config.yaml
dataset: "rendered scenes of coloured solids on a plain floor"
image_size: 24
stem: "deep"
init: "small_normal"
beta1: 0.95
shampoo_beta: 0.95
merge_dims: false
batch_size: 384
epochs: 14.8
lr_schedule: "step"
weight_decay: 0.0
Rows from block 4, named by matrix and row number. Rows with one number belong to one channel. Each number is 50 + 15 x the weight over its row's rms, rounded and kept within 0 to 99. All counts start at 0. After the name is the row's rms in percent of the matrix's.
# convs0: first 3x3 conv (model.blocks.4.convs.0.weight, 192x192x3x3), inputs 132-137, a 3x3 kernel for each
# convs1: second 3x3 conv (model.blocks.4.convs.1.weight, 192x192x3x3, transposed), outputs 132-137, a 3x3 kernel for each
convs0.137 098:43 61 48 42 65 44 55 73 39 77 61 75 30 59 45 36 59 69 42 48 33 23 68 35 34 65 47 42 61 62 46 53 76 49 59 79 50 52 47 38 62 54 47 80 34 50 33 67 32 17 63 36 69 38
convs1.137 105:21 60 43 48 48 83 68 42 42 40 24 68 48 58 75 35 60 36 66 57 36 23 37 44 35 52 51 65 66 62 50 57 65 46 39 61 46 59 54 42 60 74 58 66 58 13 54 33 40 61 63 56 99 33
convs0.138 091:43 26 43 46 41 32 59 62 58 21 33 58 56 57 28 81 62 42 29 65 62 72 42 27 33 65 43 25 54 53 28 62 75 45 60 63 83 51 68 99 55 59 22 66 55 34 25 29 39 51 25 31 57 75
convs1.138 091:59 66 54 25 49 63 45 52 51 71 55 54 45 43 72 27 31 40 62 50 55 49 63 67 59 59 51 50 54 49 51 52 71 49 34 34 48 32 41 52 47 68 11 45 50 55 64 61 49 69 62 38 58 59
convs0.139 093:32 60 50 43 52 67 44 53 53 00 45 46 33 39 72 52 26 40 45 58 63 38 46 36 49 52 39 30 55 76 66 36 89 40 42 84 46 40 38 80 62 53 35 45 42 71 46 25 60 33 44 38 62 37
convs1.139 091:50 61 49 65 50 46 37 38 53 62 68 36 54 47 36 44 44 52 08 71 41 38 33 54 26 46 44 73 65 27 20 43 41 52 51 15 41 38 58 67 81 27 55 54 45 28 46 58 62 11 54 38 39 67
convs0.140 097:66 47 47 39 44 80 41 56 25 40 65 47 68 36 59 13 60 60 58 54 42 53 31 45 29 40 31 50 42 36 46 53 55 56 51 28 57 51 48 39 09 64 26 55 61 43 37 50 92 56 59 49 74 77
convs1.140 101:43 68 39 58 64 64 55 51 46 37 61 67 35 28 54 46 45 38 48 56 46 16 75 82 28 48 50 60 59 52 51 42 62 64 37 42 48 51 46 53 64 34 42 39 68 66 46 39 38 64 54 52 38 28
convs0.141 098:43 38 58 57 64 46 57 41 37 51 45 45 50 40 58 74 56 46 62 55 60 80 28 57 78 59 54 37 63 38 44 46 49 48 34 41 61 49 38 52 46 28 59 64 69 55 37 46 51 69 71 41 51 43
convs1.141 097:47 60 55 72 63 39 65 53 46 37 32 36 73 61 31 50 73 63 50 41 61 58 47 85 49 36 48 65 32 59 54 53 44 57 35 52 62 37 30 53 51 53 54 24 36 58 71 37 62 69 33 52 42 61
convs0.142 096:42 66 40 62 40 53 34 60 36 56 46 58 38 56 56 52 35 32 79 52 70 29 55 30 99 53 56 40 42 62 45 52 45 44 48 57 59 49 40 74 64 49 08 47 53 61 43 37 46 41 52 32 74 48
convs1.142 096:44 64 61 68 56 45 46 50 58 56 43 67 53 45 38 66 32 62 36 61 99 32 72 77 38 54 78 54 68 42 32 70 56 41 78 43 49 45 27 42 45 27 58 43 30 60 26 62 39 47 34 46 45 52
convs0.143 098:50 60 39 09 51 69 69 14 45 51 24 46 45 34 51 52 58 28 46 60 46 80 71 59 41 46 55 36 55 49 55 65 51 53 39 69 55 58 45 38 26 47 30 44 45 43 31 35 68 35 48 50 46 62
convs1.143 099:88 46 59 71 66 37 60 54 57 82 62 70 61 54 15 60 73 19 69 26 60 29 45 82 59 44 44 40 64 43 54 32 35 49 58 47 59 31 47 68 48 31 52 49 44 62 38 75 34 20 59 68 56 51
convs0.144 101:49 57 72 84 80 88 20 42 31 41 58 39 25 43 57 39 71 49 63 77 50 54 70 35 60 51 40 49 68 48 56 43 65 71 65 55 47 56 61 45 45 44 77 69 46 32 48 39 44 60 69 33 48 34
convs1.144 101:65 65 52 62 66 47 50 55 55 50 50 49 31 46 38 55 47 66 51 75 25 53 37 50 36 74 53 43 56 64 64 55 53 35 47 57 57 71 18 34 56 38 88 34 08 45 46 38 47 18 69 46 43 50
convs0.145 105:67 43 23 43 49 48 48 41 42 60 47 49 54 62 49 39 37 78 78 42 55 46 53 51 45 33 50 60 46 44 60 45 57 50 54 45 53 34 52 46 35 47 41 09 55 40 31 49 20 49 51 48 43 63
convs1.145 103:67 45 45 58 65 56 49 52 52 39 64 51 42 33 34 37 36 41 61 08 65 46 48 42 41 71 45 38 43 42 78 49 64 43 80 57 59 85 56 76 55 72 53 71 58 42 69 51 39 67 65 24 43 43
convs0.146 094:70 65 34 50 33 70 33 85 69 55 53 51 53 57 34 59 39 41 54 71 57 63 33 46 28 41 78 49 47 22 63 50 35 54 47 46 64 58 58 45 50 29 49 38 53 66 56 23 55 61 50 51 64 70
convs1.146 100:73 55 58 61 36 65 41 42 51 55 53 71 26 73 48 47 69 49 54 49 55 45 52 37 37 37 45 49 44 35 25 50 58 46 59 56 37 28 41 68 52 63 55 69 80 38 62 64 39 32 40 32 36 32
convs0.147 106:58 53 63 42 74 72 57 33 38 35 81 51 12 34 41 76 41 31 43 41 49 52 66 03 63 39 66 37 38 47 74 50 53 59 50 54 45 57 57 57 52 32 34 38 53 48 47 21 41 48 26 52 46 50
convs1.147 103:54 52 43 31 49 55 61 39 60 37 55 32 69 52 54 37 79 45 95 53 41 43 92 49 66 66 51 56 26 56 58 59 62 27 40 46 43 38 40 50 28 58 53 39 57 65 45 55 47 14 56 63 58 64
convs0.148 099:23 46 56 43 37 45 58 39 22 39 28 42 40 69 57 44 34 51 69 99 30 58 52 45 53 58 48 39 53 58 18 67 64 33 54 51 32 67 41 69 42 72 11 42 50 44 60 67 68 18 34 59 60 51
convs1.148 095:58 66 55 18 45 79 26 52 43 56 66 22 36 26 36 60 41 40 49 64 58 36 98 60 34 85 38 49 34 37 71 62 55 45 60 62 69 31 47 20 52 57 59 43 44 53 54 60 20 36 34 42 06 40
convs0.149 103:37 57 27 36 52 51 19 62 62 49 61 46 23 52 57 35 45 66 49 84 51 18 43 47 39 46 54 35 53 40 50 38 65 44 49 63 43 60 49 51 65 73 51 51 12 21 24 76 37 58 28 46 36 53
convs1.149 104:61 42 34 38 47 33 57 39 51 45 38 47 59 52 15 47 36 67 47 56 54 47 77 51 65 99 57 42 44 38 34 57 26 56 51 70 74 38 23 35 41 58 38 60 48 52 56 39 21 54 32 38 62 61
convs0.150 093:48 39 53 49 38 74 43 44 46 52 46 59 54 13 78 32 27 59 51 42 41 37 53 28 32 51 46 48 64 52 38 43 60 62 68 67 40 69 47 39 54 50 17 28 48 46 62 58 51 39 68 87 50 49
convs1.150 098:47 44 45 69 45 65 57 46 65 76 56 48 55 53 49 60 52 54 62 68 38 65 50 39 58 20 65 44 43 50 47 42 53 39 67 50 62 47 78 35 43 36 40 41 56 61 53 50 70 27 44 38 26 32
convs0.151 093:73 47 52 47 84 54 37 24 69 34 42 56 60 51 53 48 45 52 34 40 38 42 44 71 22 50 61 39 27 55 48 54 48 71 45 62 46 48 72 35 45 56 56 64 56 29 34 24 49 38 60 63 42 45
convs1.151 100:62 47 64 70 74 54 47 67 48 45 55 69 33 39 85 29 63 84 50 66 49 41 25 24 70 21 40 63 55 63 50 51 29 36 50 62 59 48 80 32 30 76 37 45 54 45 59 51 46 39 32 77 89 17
convs0.152 097:43 69 71 56 27 36 63 58 53 45 32 47 83 67 38 53 52 73 89 77 61 34 78 59 25 56 55 62 47 65 59 75 76 49 66 48 53 69 47 39 78 76 37 33 56 75 60 73 67 63 23 54 72 32
convs1.152 100:41 46 58 65 58 65 33 44 47 41 59 29 55 25 22 49 42 40 56 53 84 40 78 57 37 57 59 37 56 47 59 54 45 50 68 33 64 61 56 31 30 64 56 27 46 59 36 61 35 37 42 48 53 40
convs0.153 102:33 39 55 59 48 25 20 68 52 74 48 59 46 53 45 41 36 67 49 23 29 48 82 47 47 56 83 49 63 57 69 48 42 26 49 36 47 54 76 51 40 45 42 47 37 46 54 70 64 45 74 37 63 48
convs1.153 105:09 33 26 73 35 17 43 33 28 53 29 66 56 34 22 53 67 42 43 36 27 62 75 85 36 52 79 20 44 30 43 60 26 45 28 53 47 10 16 36 16 55 60 32 56 36 70 72 65 82 46 28 52 47
convs0.154 099:47 50 56 43 73 44 71 55 55 52 44 40 48 48 56 45 50 31 40 44 39 55 34 59 63 71 44 20 58 00 38 53 44 45 62 25 71 49 53 48 29 58 18 47 42 68 44 43 32 31 46 47 52 25
convs1.154 099:61 56 61 60 45 34 59 55 50 66 45 25 59 46 65 45 30 81 51 51 42 50 51 56 50 62 24 48 51 72 61 72 71 41 70 91 44 58 36 43 65 60 73 58 43 65 53 55 64 49 67 51 38 28
convs0.155 108:71 44 42 47 06 42 50 26 37 33 46 24 40 47 56 62 52 47 74 78 49 61 26 41 48 51 37 82 51 57 69 22 46 43 64 37 55 53 36 43 41 72 43 77 45 55 42 28 46 33 61 41 56 82
convs1.155 109:36 48 46 57 46 47 47 61 42 65 35 37 62 48 36 69 57 66 24 70 76 59 93 50 53 80 93 60 64 22 56 47 66 41 48 66 61 55 29 41 69 62 52 48 22 56 52 63 33 61 59 47 29 42
convs0.156 099:60 67 78 29 39 62 69 69 42 39 50 61 44 51 42 31 41 49 66 45 42 73 34 41 74 81 37 54 45 32 71 68 46 47 69 51 38 34 34 41 26 42 63 68 18 10 26 54 32 51 72 48 56 40
convs1.156 101:74 67 67 58 42 50 67 63 46 56 35 36 40 85 51 36 29 31 30 20 83 42 50 61 44 30 29 65 31 81 55 29 49 36 61 33 68 47 20 64 46 69 51 61 61 46 61 47 54 53 21 53 64 64
convs0.157 100:51 36 52 85 52 16 15 51 91 52 38 71 65 62 39 37 64 72 49 24 31 20 39 76 41 28 49 42 72 41 47 53 54 48 67 58 56 68 66 35 15 25 61 64 49 61 64 73 27 32 38 31 55 25
convs1.157 102:50 70 66 53 57 58 68 50 56 41 63 76 49 30 34 67 66 24 63 29 75 67 62 65 38 39 50 53 58 67 43 63 22 54 61 58 58 52 65 54 53 43 65 67 41 32 58 68 40 30 63 53 31 47
convs0.158 102:42 42 60 55 51 54 54 40 77 49 84 36 50 43 43 66 41 48 23 49 51 51 63 49 64 32 57 42 39 58 65 68 54 37 53 52 51 96 45 59 53 58 45 26 67 59 36 47 66 47 24 30 47 32
convs1.158 102:53 33 60 32 38 58 49 51 57 52 33 50 59 55 46 64 48 68 52 45 65 35 22 69 52 43 43 47 64 48 47 64 71 75 41 43 57 49 41 33 37 40 24 60 63 48 69 66 59 59 47 51 67 47
convs0.159 101:35 60 58 48 60 54 57 36 45 33 44 45 50 60 51 52 45 53 33 28 60 36 62 72 60 51 32 62 35 53 69 34 56 59 40 48 50 73 68 33 37 49 47 24 60 38 62 74 37 63 51 73 49 46
convs1.159 104:51 60 58 48 80 72 41 72 46 40 55 45 65 50 56 27 41 71 33 55 81 32 51 30 77 41 00 52 66 54 67 50 67 37 49 40 21 78 44 76 50 81 52 67 59 59 11 41 43 57 87 33 13 55
convs0.160 098:47 41 47 51 42 58 51 31 45 43 69 37 67 75 48 61 23 75 41 46 66 46 55 52 33 62 65 51 55 40 50 69 67 35 45 49 54 76 69 67 53 59 37 30 59 76 50 40 45 39 61 28 41 73
convs1.160 100:45 57 37 35 56 56 52 45 43 39 41 49 55 36 49 17 37 49 21 62 45 31 67 71 55 37 55 54 28 54 50 60 58 51 65 54 76 65 12 61 59 42 56 40 41 47 54 44 78 34 16 56 27 62
convs0.161 094:69 42 56 53 78 39 57 44 18 47 31 43 49 30 85 76 38 63 46 45 69 48 49 53 79 86 32 67 47 60 35 56 67 82 57 86 62 65 52 52 43 31 55 38 53 51 39 66 36 59 36 52 56 66
convs1.161 092:41 57 59 59 52 59 51 70 43 38 57 61 75 51 60 57 40 68 37 80 56 68 66 71 47 40 75 70 75 43 40 52 77 35 50 00 19 52 36 39 48 45 42 47 51 48 56 43 56 60 38 54 12 44
convs0.162 108:61 58 53 37 46 38 59 51 47 48 48 62 48 47 71 38 56 39 37 56 51 54 40 64 47 48 59 40 54 40 53 61 46 45 69 52 38 34 50 46 53 43 72 21 36 50 51 60 47 64 36 64 40 47
convs1.162 104:53 79 67 51 73 26 74 33 25 58 51 43 34 68 47 56 63 60 42 72 40 63 39 32 29 57 56 43 53 49 41 57 48 47 56 50 67 65 66 68 65 46 59 26 42 58 64 47 54 57 55 58 26 46
convs0.163 098:52 51 36 42 48 43 57 17 66 60 36 32 55 45 38 78 68 61 23 64 60 88 57 56 45 40 47 31 46 10 34 45 51 23 53 48 59 35 43 50 44 47 68 76 49 42 89 83 56 53 49 31 44 52
convs1.163 100:55 49 51 64 57 38 52 61 40 57 74 71 14 41 54 40 38 17 68 64 47 51 01 31 42 34 44 68 47 57 49 53 47 62 53 31 55 58 56 69 44 53 32 64 66 62 50 33 62 73 53 41 65 22
convs0.164 104:52 55 69 44 36 26 40 62 63 48 63 70 67 24 46 68 46 26 45 65 60 43 18 33 34 31 80 53 42 49 62 32 44 42 60 57 55 64 50 94 46 10 47 24 23 53 44 58 45 36 43 49 28 40
convs1.164 100:54 32 40 32 63 56 54 58 33 56 36 47 58 64 55 54 30 65 60 48 81 29 13 58 68 63 78 50 61 49 39 38 54 41 58 53 55 90 37 78 69 57 37 88 43 45 56 40 55 50 69 33 58 65
convs0.165 100:54 68 60 51 37 23 48 18 40 40 78 66 15 41 71 32 58 69 39 68 54 74 42 55 48 53 66 69 27 63 68 60 47 54 39 18 64 69 59 45 29 59 27 36 38 62 48 69 46 57 31 49 32 38
convs1.165 104:59 32 67 52 39 71 42 57 34 31 47 48 23 54 71 48 26 68 39 46 21 43 67 99 83 73 45 56 51 42 39 46 57 50 35 32 30 48 24 32 47 54 25 62 73 43 44 57 55 44 56 58 52 23